config = dict(
    win_length=400,
    encoder_activation='gelu',
    decoder_blocks_per_level=3,
    decoder_block='basic',
    residual_init='none',
    optimizer='soap',
    learning_rate=0.0028,
    precondition_frequency=32,
    max_precond_dim=1024,
    one_sided=False,
    max_grad_norm=5.0,
    epochs=12.0,
    weight_decay=0.2,
)
Rows from block 6 of the encoder, named by matrix and row number. Rows with one number belong to one attention dimension. Each number is 200 + 20 x the weight over its row's rms, rounded and kept within 0 to 999. All counts start at 0. After the name is the row's rms in percent of the matrix's.
# v: attention value (encoder.blocks.6.attn.v.weight, 256x256), inputs 0-255
# proj: attention output (encoder.blocks.6.attn.proj.weight, 256x256, transposed), outputs 0-255
v.130,104,251,245,221,204,204,196,182,201,162,181,181,160,185,201,202,201,185,193,178,178,199,209,214,175,214,227,196,198,206,201,192,186,229,212,208,236,217,192,119,179,138,199,181,210,179,170,210,207,226,206,192,205,212,181,191,221,197,201,200,184,207,191,194,192,197,199,195,192,169,258,186,228,176,189,185,162,229,197,195,214,211,226,184,200,195,205,204,218,173,214,199,211,181,180,199,203,194,207,225,200,181,192,200,182,223,189,202,196,203,208,199,198,191,199,172,214,199,219,168,179,200,173,202,172,210,205,200,181,220,196,203,211,218,219,207,196,198,247,208,186,212,219,208,185,203,189,214,208,199,208,208,200,227,192,200,202,161,190,198,198,222,194,216,149,201,141,217,189,201,177,223,226,212,210,196,235,208,195,198,164,228,188,202,195,167,200,187,200,222,242,159,197,215,200,197,219,200,189,223,219,184,191,217,175,191,223,148,253,185,212,169,192,238,221,204,198,220,185,173,199,169,187,188,220,195,190,143,216,212,190,175,202,209,214,197,190,209,147,209,216,203,192,209,191,228,206,206,189,203,205,199,212,235,223,174,205
v.131,093,223,204,206,238,198,161,203,223,202,192,205,181,198,194,195,220,241,193,183,201,174,204,200,179,189,226,177,209,211,205,116,227,194,169,196,176,223,203,223,198,200,208,238,210,209,227,202,190,192,202,202,208,205,196,184,183,229,206,197,185,178,189,206,194,211,173,200,186,209,185,143,205,212,193,188,188,216,201,204,199,189,213,186,201,206,181,214,204,171,197,205,201,220,192,219,222,215,175,192,218,185,210,197,154,202,197,198,229,190,171,183,225,187,200,198,165,231,194,174,186,181,247,198,202,203,196,226,202,201,204,206,189,200,198,225,213,203,220,200,189,216,200,190,223,175,183,230,211,182,200,204,202,200,167,250,171,177,221,244,171,222,212,209,195,198,205,199,204,224,227,194,202,202,187,204,195,244,202,217,202,260,205,198,246,205,207,188,200,179,194,168,186,240,201,201,209,200,213,195,197,216,187,209,197,209,182,224,243,200,220,207,200,208,210,193,158,219,225,211,206,196,189,203,197,144,200,196,184,162,219,201,239,192,221,253,126,211,193,195,182,211,205,168,198,201,207,221,211,194,218,242,187,194,231,216,201
v.132,068,183,151,208,200,165,200,179,200,179,199,204,250,199,140,197,203,222,204,179,226,175,204,215,192,238,215,203,253,192,228,209,204,196,203,197,196,193,200,192,205,207,197,203,200,207,200,180,202,169,193,211,184,194,197,217,197,194,193,189,240,189,212,184,236,199,211,193,247,220,200,200,214,196,218,206,200,203,182,180,200,122,215,198,245,198,189,225,156,201,224,176,208,190,188,181,180,204,197,217,209,152,187,198,198,201,203,212,205,223,204,183,188,251,206,206,217,200,178,221,206,189,199,203,195,252,216,157,202,243,197,204,272,194,215,233,197,216,194,196,211,203,203,194,158,199,195,229,197,234,199,209,196,186,205,185,234,194,171,195,224,199,161,199,201,223,174,188,198,208,200,212,203,198,198,212,208,202,243,190,200,177,195,208,186,234,205,203,190,185,172,198,192,173,192,198,212,262,175,185,202,202,198,174,210,180,193,204,196,200,198,182,203,164,206,185,243,213,140,205,199,170,207,195,210,203,188,192,194,236,210,202,218,168,188,201,207,203,199,190,201,200,221,203,199,232,202,226,199,197,213,189,168,193,199,196,224
v.133,092,173,216,225,218,177,210,214,215,234,195,202,200,171,218,216,224,229,188,197,199,150,226,189,197,177,216,204,196,199,193,137,214,213,193,195,211,215,223,202,188,171,192,189,171,203,206,176,208,220,187,200,200,199,217,217,214,194,201,212,154,198,208,192,209,212,192,196,206,162,197,201,196,194,198,205,189,236,200,184,195,199,215,194,183,203,188,214,208,200,178,232,196,185,203,243,200,211,177,193,208,251,171,198,209,214,202,188,189,221,224,199,198,174,190,162,198,210,194,193,245,203,177,163,219,155,217,215,258,189,210,185,189,181,192,205,205,183,197,226,173,198,201,197,154,208,194,221,159,181,218,206,202,224,173,213,163,204,221,164,196,179,257,203,217,207,160,204,166,201,164,240,209,210,233,189,231,204,210,203,204,174,197,203,150,216,194,204,196,232,200,173,164,218,189,207,221,129,230,205,209,186,182,190,203,192,212,199,223,214,217,188,205,193,221,172,199,199,184,197,199,226,214,180,200,218,179,167,196,190,189,232,184,195,213,185,175,200,204,200,238,206,203,223,202,198,224,233,205,186,208,203,223,202,224,192,209
v.134,088,214,203,193,196,202,211,194,192,200,202,193,195,198,216,198,181,170,208,208,203,209,210,152,209,232,200,167,179,193,202,202,214,202,234,202,189,189,200,185,197,148,217,197,220,201,222,199,196,187,195,213,169,196,200,203,205,199,193,204,205,201,200,211,230,193,193,212,174,190,209,121,195,212,181,182,193,199,217,192,211,199,204,192,205,172,160,196,196,200,218,228,215,224,189,200,212,181,224,210,174,154,137,219,157,208,170,155,223,200,217,199,218,202,195,196,226,223,200,202,195,190,216,206,208,215,158,215,170,194,201,194,189,172,187,179,201,180,201,186,196,202,200,186,194,205,210,226,218,192,209,199,210,216,212,190,212,213,182,207,170,188,219,193,198,178,119,268,184,246,186,178,201,198,167,201,216,206,201,208,200,207,170,199,194,209,198,188,214,187,209,202,202,210,196,196,174,214,219,202,196,198,132,232,186,155,242,176,208,188,182,243,215,199,190,217,197,214,158,195,209,195,191,194,202,194,180,202,200,201,203,181,213,226,200,226,177,254,196,187,204,203,200,193,184,193,206,214,142,197,194,248,197,210,203,175,189
v.135,083,218,217,175,219,179,215,199,207,196,170,202,165,200,209,201,193,173,204,188,202,197,206,152,203,206,214,172,194,218,203,198,184,194,209,209,215,203,165,201,198,204,218,210,184,206,212,193,179,214,211,201,200,202,199,211,190,181,197,200,201,225,176,251,203,191,196,200,201,161,213,128,199,176,280,200,201,203,184,193,200,200,206,203,201,205,251,211,190,169,201,165,200,209,179,179,189,193,203,228,199,177,192,226,203,222,211,191,209,189,258,208,231,206,204,213,199,186,197,191,183,176,201,184,136,217,197,198,196,164,201,213,195,178,242,192,194,202,211,191,184,199,197,198,201,195,202,246,132,258,281,187,203,171,230,193,197,202,190,229,197,209,206,154,199,168,217,205,237,203,157,187,201,184,200,202,168,222,250,225,202,191,197,202,188,189,195,197,196,180,219,200,200,168,193,217,207,194,223,191,194,205,201,226,220,198,215,209,192,179,193,202,185,218,203,238,213,187,167,195,199,172,198,214,201,202,204,199,198,177,196,216,202,198,214,208,175,208,198,205,206,204,208,206,195,184,199,195,201,150,211,184,221,216,197,206,203
v.136,100,208,200,202,195,224,239,189,204,203,222,216,236,195,197,209,210,162,207,199,198,201,190,199,208,186,200,159,194,205,199,234,213,196,180,186,208,180,215,200,192,147,192,250,195,181,200,208,156,194,173,194,184,200,195,193,166,175,215,183,217,205,193,197,222,187,189,194,220,167,196,170,199,193,209,215,211,205,215,206,237,200,207,209,204,226,191,213,192,210,210,201,147,172,197,175,185,191,170,211,188,185,197,209,216,215,199,189,200,241,212,214,223,222,221,152,231,170,213,201,200,186,200,185,196,206,223,250,200,159,199,195,257,199,233,194,192,210,249,201,186,201,196,206,206,167,215,187,170,170,210,202,204,200,240,242,200,221,200,196,196,199,195,166,202,210,208,204,196,187,184,225,220,178,189,161,233,175,197,242,211,201,204,197,145,151,168,182,212,230,207,187,178,184,200,222,207,220,146,202,200,219,160,197,193,167,187,201,227,199,200,196,191,196,200,220,177,189,200,174,194,206,204,197,159,204,193,178,203,190,195,182,213,200,196,210,188,197,168,196,162,210,212,199,169,220,234,217,211,222,237,195,187,217,213,189,172
v.137,082,201,184,161,207,204,163,279,201,175,182,195,175,173,205,224,192,201,195,194,199,224,197,210,192,205,183,204,191,202,172,198,159,203,197,219,186,189,200,192,205,200,204,210,211,206,187,202,219,225,189,203,223,212,193,195,153,257,194,205,203,254,217,209,178,193,210,196,191,195,191,191,214,193,193,166,148,195,183,198,201,211,196,207,194,199,203,205,216,191,198,225,205,188,192,194,201,219,226,193,204,200,194,204,201,212,194,219,190,171,165,170,198,201,218,214,218,203,204,183,174,203,219,213,226,181,175,215,264,183,201,193,166,253,211,190,193,221,204,185,208,221,212,212,204,213,207,193,190,153,180,235,198,217,187,202,214,110,225,212,189,199,214,233,178,216,212,198,183,181,199,152,240,213,192,196,197,190,194,186,203,205,198,188,213,179,213,211,196,207,197,157,223,206,192,203,191,177,183,206,210,200,191,205,237,244,210,194,209,188,195,211,202,197,204,190,186,211,204,207,212,207,200,198,227,192,175,198,207,203,196,200,216,213,203,195,184,227,206,238,206,180,193,236,206,207,258,197,192,209,148,208,217,191,156,144,193
v.138,107,193,207,204,215,194,217,226,203,267,197,176,223,204,196,188,185,188,191,233,184,203,177,209,180,217,163,205,164,205,185,213,216,194,206,211,200,207,208,203,192,123,219,186,205,195,208,275,226,218,179,198,193,193,231,156,200,223,224,200,200,198,188,219,198,224,192,170,239,184,192,201,204,210,234,238,186,206,200,170,186,194,206,201,194,211,211,206,217,196,218,201,194,195,224,204,211,215,163,154,195,197,208,217,194,201,193,180,243,213,215,218,221,172,214,184,218,200,192,217,244,186,189,182,230,144,195,222,213,201,211,173,173,197,145,208,227,218,223,196,178,181,191,157,218,203,192,214,187,187,190,196,192,215,202,233,180,197,198,188,198,230,199,133,222,192,195,203,226,196,229,181,196,208,192,201,210,198,170,228,222,214,195,198,211,184,181,202,158,203,196,243,186,195,195,189,190,168,201,182,194,177,175,195,205,195,191,204,202,220,204,194,225,209,169,206,202,200,205,194,165,220,210,205,200,197,222,185,193,201,225,197,194,168,208,183,206,208,233,169,210,179,202,182,216,184,185,207,203,212,183,203,235,190,182,191,164
v.139,091,196,196,232,231,172,202,181,220,210,212,209,213,201,200,172,146,198,201,228,201,196,200,194,168,209,220,216,215,255,222,223,207,174,217,206,177,190,193,218,192,193,181,230,216,207,194,201,205,187,187,184,219,189,223,239,216,231,177,239,190,203,199,201,178,199,231,202,181,178,159,204,194,180,226,196,203,202,184,204,197,211,198,206,178,196,215,179,180,175,177,203,155,207,204,211,192,213,212,201,187,197,196,205,168,197,197,188,154,201,196,209,189,200,217,195,189,190,158,184,200,200,207,178,194,205,194,207,240,211,218,194,136,208,199,182,199,217,195,208,196,204,201,213,196,200,202,212,184,182,152,201,226,197,216,211,184,198,313,177,223,188,173,211,236,211,247,189,198,198,192,214,216,197,198,197,195,226,207,207,201,212,170,225,199,204,165,218,211,200,171,212,183,194,244,201,194,159,201,200,222,196,185,184,224,209,215,217,196,200,189,233,222,189,204,205,201,218,191,196,198,187,205,195,199,197,222,186,198,177,211,208,200,156,189,230,201,210,212,265,196,202,194,201,205,181,211,169,171,214,183,208,197,197,197,249,232
v.140,083,221,213,183,200,170,212,180,185,206,209,186,199,190,208,176,230,186,201,205,242,199,212,193,207,201,209,196,191,208,156,209,215,197,207,205,199,201,192,195,192,193,211,209,180,191,208,178,197,202,204,190,187,181,214,219,194,193,194,256,227,220,179,192,197,211,233,202,196,221,194,184,193,219,222,199,234,156,221,197,198,187,185,234,211,192,196,200,201,168,199,174,205,200,213,188,197,229,246,218,205,191,199,204,165,175,200,167,166,175,181,217,192,200,202,174,219,199,170,206,169,204,152,190,235,199,178,200,227,243,202,211,213,222,194,181,230,195,154,197,186,187,219,187,190,195,213,217,212,203,156,202,202,202,187,148,200,181,184,195,188,206,221,205,191,260,168,190,155,209,207,181,200,199,200,153,183,206,229,174,201,166,181,203,207,198,229,214,205,194,202,198,213,174,189,196,184,180,201,207,197,200,200,189,200,209,182,214,209,161,212,225,269,157,167,199,210,183,205,152,214,218,223,174,205,233,221,203,216,233,176,188,211,218,186,183,170,183,183,194,190,195,189,220,218,169,193,198,204,223,234,164,188,225,182,167,184
v.141,079,202,196,181,206,201,196,202,210,224,202,193,194,183,202,183,174,205,213,214,218,200,184,169,179,182,194,192,178,176,206,208,201,202,198,205,180,208,194,171,176,253,218,237,195,186,170,200,191,220,182,203,199,208,202,152,166,237,198,273,209,232,218,205,141,210,212,204,264,195,203,214,198,214,205,226,204,192,198,196,235,216,172,197,152,176,221,217,194,206,199,176,198,194,221,176,195,183,213,203,202,231,236,178,177,175,206,194,208,209,164,214,208,197,226,202,240,203,202,200,196,216,124,202,193,215,201,175,202,185,201,187,191,196,184,206,191,188,202,210,187,200,188,202,195,210,223,187,212,200,180,201,215,192,210,186,220,201,214,200,192,194,217,245,209,190,192,173,211,226,201,179,224,203,205,204,213,225,167,200,235,200,203,199,181,208,193,200,187,225,197,186,191,168,194,220,175,199,190,232,220,191,192,202,207,226,241,198,247,189,213,200,203,148,201,227,195,200,174,173,167,236,232,208,234,198,210,172,209,234,174,241,195,210,209,202,196,214,214,183,152,199,189,200,229,191,213,197,202,208,220,206,195,184,152,202,194
v.142,067,229,190,142,199,187,206,196,194,217,197,177,204,159,203,181,222,205,222,204,202,191,175,200,195,189,201,209,183,197,177,175,230,208,214,187,211,218,198,181,221,181,202,223,206,225,219,203,199,199,207,186,244,221,158,190,190,176,234,187,199,198,194,201,207,204,215,184,183,190,202,200,239,237,196,168,203,221,201,257,182,201,200,185,216,197,205,203,174,182,192,201,246,238,200,202,172,153,185,201,202,207,177,214,197,200,219,212,232,195,188,201,207,192,174,242,209,202,188,193,200,190,218,197,197,144,228,190,196,198,209,216,188,146,172,232,189,215,200,210,203,198,192,195,191,158,215,196,205,198,201,199,202,201,214,184,169,218,251,214,191,251,197,194,204,207,192,248,199,196,180,192,201,200,189,202,210,187,201,187,259,233,201,174,200,192,218,257,215,222,194,188,189,224,164,197,189,174,210,221,195,192,201,198,179,199,203,197,207,208,199,215,201,178,203,166,180,195,161,201,194,197,198,195,191,197,200,201,176,199,199,218,194,211,208,203,184,233,172,201,212,198,198,230,201,195,250,204,292,214,195,200,231,191,190,190,209
proj.130,118,177,180,191,205,187,179,232,205,193,202,182,216,198,206,208,197,177,226,230,191,169,189,209,215,216,197,218,197,205,214,199,208,191,192,206,188,213,220,253,201,219,194,209,204,222,199,185,187,187,210,206,125,194,226,209,179,196,198,197,189,193,204,194,203,233,203,231,205,201,188,174,184,205,180,182,209,159,207,213,188,204,175,204,194,199,206,191,273,233,198,212,223,189,203,212,180,218,183,175,176,200,223,191,197,196,189,211,207,201,202,250,189,191,224,227,178,191,188,212,265,173,207,175,194,188,213,191,229,241,174,187,177,208,233,178,179,206,173,171,198,190,169,217,231,200,207,187,200,210,198,186,185,193,180,196,161,221,204,200,188,232,197,181,251,228,246,181,234,201,210,209,196,197,211,166,163,199,235,219,239,190,198,206,192,204,194,202,169,175,226,181,199,202,222,188,226,201,192,181,182,227,190,192,204,195,196,227,176,200,184,209,200,181,160,199,215,209,200,193,214,219,205,203,187,235,227,236,208,206,211,194,180,191,209,193,180,235,264,188,197,198,182,216,153,179,222,200,217,170,191,196,190,188,185,188,196
proj.131,092,179,206,193,183,202,217,192,203,212,207,173,210,188,200,198,215,192,208,249,205,201,184,209,175,187,200,222,172,203,195,262,174,219,185,211,196,177,209,178,203,201,202,190,206,211,177,189,221,239,169,175,202,195,204,199,253,226,195,200,174,193,173,170,243,197,254,204,218,207,197,255,207,185,184,193,187,193,197,160,191,199,209,190,206,208,222,189,224,213,231,193,182,206,244,201,231,200,168,200,203,215,179,196,232,185,203,193,165,224,186,199,193,204,221,208,223,205,200,200,200,215,158,200,197,207,217,181,215,207,208,204,195,213,196,184,179,189,211,215,200,151,201,205,186,218,196,176,203,196,183,202,218,253,205,174,219,245,211,151,211,149,199,201,252,203,199,206,221,196,220,216,168,203,221,166,228,198,243,223,212,197,202,163,197,197,148,209,169,233,139,193,198,215,200,197,197,199,191,210,218,197,226,225,166,199,230,190,199,207,197,197,204,198,211,199,200,194,207,204,203,187,197,209,175,241,188,204,209,229,205,210,203,194,197,161,177,208,191,218,203,176,205,187,199,202,207,175,209,189,200,211,225,176,169,219,219
proj.132,059,209,197,199,181,184,191,167,211,205,195,255,191,204,268,223,220,190,175,196,145,263,195,200,201,172,192,199,157,213,187,221,209,203,167,180,233,205,201,200,200,199,208,213,174,205,190,205,200,205,206,200,200,201,209,167,200,192,188,200,165,205,216,172,206,199,191,197,168,205,225,207,194,201,196,203,220,205,205,229,200,291,184,207,195,198,210,168,210,197,177,201,203,223,172,194,191,191,182,203,219,250,196,209,198,202,200,205,210,207,200,230,219,156,201,176,162,199,199,198,164,171,203,219,202,200,174,226,204,185,204,205,202,198,194,179,203,192,216,197,200,202,165,215,220,219,217,200,219,188,204,206,203,191,202,219,203,207,200,196,192,198,235,232,175,210,195,210,203,195,196,206,203,199,202,187,190,222,200,187,208,194,202,195,182,196,189,201,259,210,221,210,192,220,200,226,195,138,216,216,195,177,190,204,180,193,221,194,194,202,188,203,202,208,202,200,167,186,242,251,230,245,201,178,209,194,192,194,186,178,186,211,212,246,248,190,212,197,160,244,209,197,178,198,199,181,165,191,201,209,197,205,198,179,197,216,151
proj.133,088,224,190,203,191,213,183,205,172,195,205,199,215,255,212,185,192,185,226,195,204,215,186,204,208,243,214,204,209,199,212,244,156,190,200,199,172,195,191,199,193,254,193,199,202,185,193,241,197,168,217,202,210,178,187,194,198,202,206,158,224,193,218,208,150,189,198,190,230,198,227,196,212,151,206,182,223,184,208,228,197,183,196,213,191,200,179,200,190,198,200,208,225,199,196,190,178,180,185,217,201,148,191,219,202,177,194,202,180,176,181,194,202,221,205,202,201,194,198,157,184,215,186,209,188,212,214,202,152,214,203,186,163,204,202,190,215,203,187,178,235,209,210,186,213,192,225,207,195,233,197,152,207,190,210,160,208,213,160,205,191,174,183,187,148,185,205,208,196,196,201,208,181,168,172,248,215,204,208,192,173,160,200,229,192,188,195,179,199,180,185,211,180,218,191,227,200,245,195,200,209,194,257,204,193,213,207,184,186,181,208,201,201,194,187,246,198,206,210,200,205,163,195,243,198,211,196,217,207,195,216,179,191,253,198,229,240,199,202,195,156,204,223,207,181,197,204,211,199,258,203,222,176,215,173,200,189
proj.134,090,222,192,207,209,197,191,209,194,238,179,199,199,188,193,208,222,221,199,199,203,205,209,265,201,178,189,239,216,213,199,174,191,209,156,202,207,186,195,227,177,282,181,200,199,199,196,188,200,213,183,178,218,211,201,177,176,205,198,205,211,192,198,189,200,198,162,183,198,191,174,282,200,202,204,216,192,209,178,186,197,206,199,219,196,201,221,199,209,203,203,202,216,191,223,217,195,238,221,200,223,206,264,195,264,200,216,183,178,213,206,224,201,179,191,204,165,151,178,217,205,201,207,204,192,168,223,178,198,189,196,209,219,249,198,172,205,201,215,207,193,192,195,200,198,202,208,169,201,195,210,201,182,196,199,205,216,203,201,202,211,232,195,212,190,206,220,158,221,151,205,197,206,241,213,197,190,172,197,185,242,212,212,179,209,197,186,201,202,200,174,204,208,191,187,223,200,216,156,187,206,194,220,198,195,209,192,204,192,202,201,172,208,207,151,159,198,173,208,200,165,202,206,200,211,220,208,151,201,211,209,217,200,195,194,181,200,189,217,218,152,200,181,203,197,198,209,200,244,200,181,158,222,198,202,229,248
proj.135,068,185,202,201,180,189,209,192,200,199,237,207,253,203,172,199,216,213,199,206,201,188,212,242,192,207,152,183,215,171,211,219,195,212,218,201,199,210,201,203,195,211,194,201,203,200,207,183,209,202,174,199,188,216,205,176,202,230,205,206,173,198,218,153,188,191,202,198,198,232,163,258,221,202,167,211,191,229,176,200,200,206,196,201,209,198,153,203,245,191,197,198,177,185,200,209,244,215,179,187,198,211,207,195,216,173,178,180,208,199,112,222,199,194,195,204,186,191,195,204,224,218,195,185,268,223,198,196,172,236,200,168,210,226,187,203,211,219,191,209,225,200,197,231,215,208,215,184,244,129,199,201,189,241,205,157,205,204,212,189,167,183,214,225,194,216,203,237,173,214,238,200,233,195,188,194,208,154,161,228,193,185,210,178,199,201,202,205,195,197,179,193,195,230,220,195,197,204,199,197,202,190,196,172,177,187,212,201,205,204,197,198,217,182,175,202,184,239,205,214,191,204,194,219,201,202,204,210,210,203,232,200,226,215,200,185,200,204,199,178,218,198,209,184,183,243,197,194,191,241,191,228,206,170,219,208,185
proj.136,084,201,193,201,230,186,161,217,187,212,204,196,182,191,199,174,153,232,194,208,193,229,209,203,222,205,197,191,220,225,201,206,156,198,197,196,200,227,183,200,215,228,205,189,175,216,200,181,230,216,189,201,222,203,201,208,203,207,180,197,219,193,234,236,194,225,203,202,190,222,187,200,220,201,197,203,199,207,179,211,213,171,158,187,240,194,184,215,173,198,209,207,199,191,217,216,195,197,227,201,216,216,201,180,181,164,183,202,213,167,185,179,198,200,198,221,204,201,204,169,176,194,205,203,198,190,166,170,196,293,214,186,201,209,200,198,205,195,165,200,197,207,205,175,191,242,166,234,187,211,190,194,210,203,162,175,180,179,206,201,213,231,216,203,207,172,172,212,211,200,205,189,176,213,215,213,191,192,210,187,240,203,176,232,232,202,192,208,197,227,180,163,198,235,188,179,197,194,227,201,192,199,235,203,197,208,212,204,178,207,164,271,197,177,158,188,185,199,191,261,197,220,205,220,206,202,208,207,179,201,202,189,163,204,201,195,273,219,193,231,189,203,191,173,200,190,188,186,199,171,187,239,191,201,170,187,206
proj.137,078,181,193,239,201,203,259,147,154,216,185,205,211,203,187,138,199,202,200,193,199,180,196,194,211,210,208,192,190,200,207,192,239,177,199,184,180,196,224,203,210,189,207,205,224,204,207,224,198,182,189,194,176,200,200,201,242,187,198,202,191,134,201,238,193,223,211,201,216,208,214,172,175,198,209,228,212,195,236,209,195,195,214,171,180,207,196,213,170,157,207,198,213,229,241,231,173,168,149,210,201,199,192,205,193,192,202,194,210,221,230,215,207,193,193,196,196,204,231,198,223,165,186,191,173,228,223,192,184,218,173,204,212,196,169,211,183,221,210,204,234,181,200,200,200,200,178,186,194,194,222,184,202,205,212,202,203,251,178,205,228,184,205,199,205,180,208,206,233,217,224,230,159,184,195,224,220,195,213,192,183,196,215,207,195,206,197,200,195,183,220,209,198,178,193,182,220,194,183,194,200,221,214,202,198,199,196,221,213,228,205,208,205,198,192,206,215,217,218,180,197,207,158,195,169,207,225,212,196,198,222,201,146,206,198,204,219,193,198,167,209,206,206,197,214,211,178,198,245,255,254,213,157,198,210,266,206
proj.138,125,204,198,217,202,196,191,194,163,186,192,213,197,206,224,192,208,208,180,168,203,192,211,202,201,221,202,205,210,206,201,211,208,210,189,197,186,215,202,211,204,273,195,199,211,206,201,174,194,182,179,199,216,201,194,216,195,148,198,202,204,207,210,193,193,200,193,207,191,187,203,183,210,179,191,174,217,203,224,229,195,206,226,184,209,196,194,201,129,243,190,200,215,223,210,189,222,193,190,200,211,203,174,214,198,198,212,224,150,202,188,187,201,202,202,231,215,187,196,206,204,228,221,215,177,227,208,179,195,167,195,217,210,189,217,204,226,207,180,169,199,198,211,204,164,189,191,180,215,197,207,198,204,188,190,138,205,191,202,191,196,120,194,213,227,192,217,212,173,198,198,195,134,181,204,230,198,234,200,198,174,139,224,191,195,212,178,199,243,289,242,204,209,160,203,200,214,202,180,202,200,192,183,210,185,197,221,197,178,206,213,212,192,200,241,197,185,241,193,188,161,181,199,207,187,213,213,182,219,201,206,188,183,211,196,214,191,195,165,187,188,215,193,234,224,201,244,193,206,188,227,204,192,210,200,218,224
proj.139,073,247,183,180,172,205,201,195,179,195,197,191,197,201,197,205,220,181,204,184,187,187,207,214,217,186,166,200,142,158,143,187,235,208,184,210,192,225,213,172,201,195,182,201,199,198,217,197,180,195,210,178,175,216,203,191,209,206,201,185,215,205,200,188,197,187,199,200,240,211,242,200,204,198,205,218,194,200,217,218,196,200,176,197,236,210,205,203,197,203,214,184,222,195,182,190,204,200,181,191,190,195,158,212,219,201,196,205,239,212,180,161,220,193,179,199,195,184,230,200,193,178,221,198,240,202,204,228,189,227,202,191,221,209,194,195,205,204,224,200,185,206,229,198,216,189,202,198,227,205,258,201,200,198,205,184,201,205,99,232,200,191,261,195,167,190,184,194,209,191,200,181,212,175,196,244,218,193,233,155,200,226,208,205,209,181,217,200,196,197,194,193,191,213,171,180,209,194,194,208,230,194,252,200,198,213,201,171,200,172,206,161,215,187,211,214,200,186,201,212,195,197,198,203,179,198,183,204,194,229,181,198,202,209,215,192,180,121,207,154,215,199,204,178,200,237,220,198,232,197,237,208,211,207,213,193,198
proj.140,085,201,190,190,201,256,185,198,185,152,215,187,198,201,182,233,201,198,240,199,218,205,184,190,215,205,203,230,235,196,208,188,234,205,176,195,200,233,219,209,203,198,222,208,201,193,226,212,198,195,212,194,211,168,196,194,180,183,225,157,201,184,218,207,208,210,209,203,189,187,211,259,198,203,197,202,203,226,145,202,204,185,211,193,156,200,200,201,201,229,215,210,221,224,203,193,193,202,218,201,218,198,199,192,217,242,198,190,213,214,190,191,223,216,199,197,188,179,201,209,188,174,220,200,205,190,212,200,187,139,202,166,181,199,193,205,200,188,211,186,193,233,212,162,195,218,215,171,204,216,232,219,197,188,213,219,218,192,184,221,209,195,204,198,162,187,175,187,219,202,168,218,251,194,199,267,206,189,205,201,187,197,226,205,198,167,144,164,199,170,179,206,173,199,195,202,215,232,202,171,195,202,195,219,208,181,196,198,210,192,191,187,158,250,225,150,184,188,192,204,191,203,201,199,206,205,193,202,204,185,199,267,205,207,195,212,217,198,197,211,190,202,202,200,219,191,206,206,202,152,154,186,182,177,202,264,215
proj.141,077,202,207,244,194,199,238,206,198,164,200,192,232,238,199,208,226,191,189,193,201,197,208,223,190,174,197,210,203,227,200,203,184,196,206,189,238,212,195,197,206,187,207,207,212,212,199,191,203,200,234,196,171,197,185,243,226,178,201,189,203,165,197,197,210,194,197,196,134,193,202,182,217,187,182,214,210,199,200,181,183,203,238,218,242,204,189,197,170,104,201,204,220,226,193,198,164,204,206,202,188,173,179,225,235,209,182,186,212,174,200,239,192,185,198,201,161,190,196,189,205,181,221,195,202,212,204,195,154,192,206,177,228,183,196,197,228,240,218,200,232,225,209,172,213,182,183,209,197,229,219,202,200,198,174,209,201,150,173,181,213,233,189,183,128,185,183,201,207,197,205,221,200,209,193,186,177,177,205,197,190,180,191,212,185,203,203,215,199,159,215,171,219,179,195,197,214,201,196,198,199,198,219,201,196,194,198,212,203,215,175,184,181,239,171,183,199,230,189,204,251,141,203,203,193,184,208,216,192,188,217,194,213,202,183,200,203,214,247,198,207,188,219,190,195,220,217,201,152,211,201,184,192,207,194,213,188
proj.142,048,220,209,252,182,199,179,210,202,224,186,203,201,207,202,189,190,200,200,183,200,199,221,203,240,186,200,191,220,198,192,233,196,202,205,227,199,186,204,197,188,235,216,200,201,211,174,203,190,213,171,178,196,203,208,197,208,191,188,199,187,179,191,204,205,188,204,229,247,202,176,205,170,203,201,195,199,207,206,170,218,241,201,221,145,200,199,204,200,207,212,193,199,168,178,179,199,200,200,175,160,199,201,251,200,182,219,158,142,239,202,204,212,198,203,204,169,222,226,194,188,214,139,184,207,228,204,228,200,188,200,158,203,239,218,201,196,166,192,205,179,200,191,199,223,202,214,200,189,201,200,195,196,174,212,206,208,220,157,190,198,129,207,213,217,207,202,157,206,200,243,215,198,208,232,226,188,201,200,183,152,127,219,208,188,175,205,186,203,184,205,185,227,198,222,214,210,218,212,171,199,194,180,196,190,176,209,189,237,191,212,186,202,212,183,209,238,183,175,201,178,197,235,202,225,191,204,192,197,200,202,217,204,195,195,218,190,163,243,220,199,193,227,192,200,225,195,201,174,220,212,194,147,217,206,205,218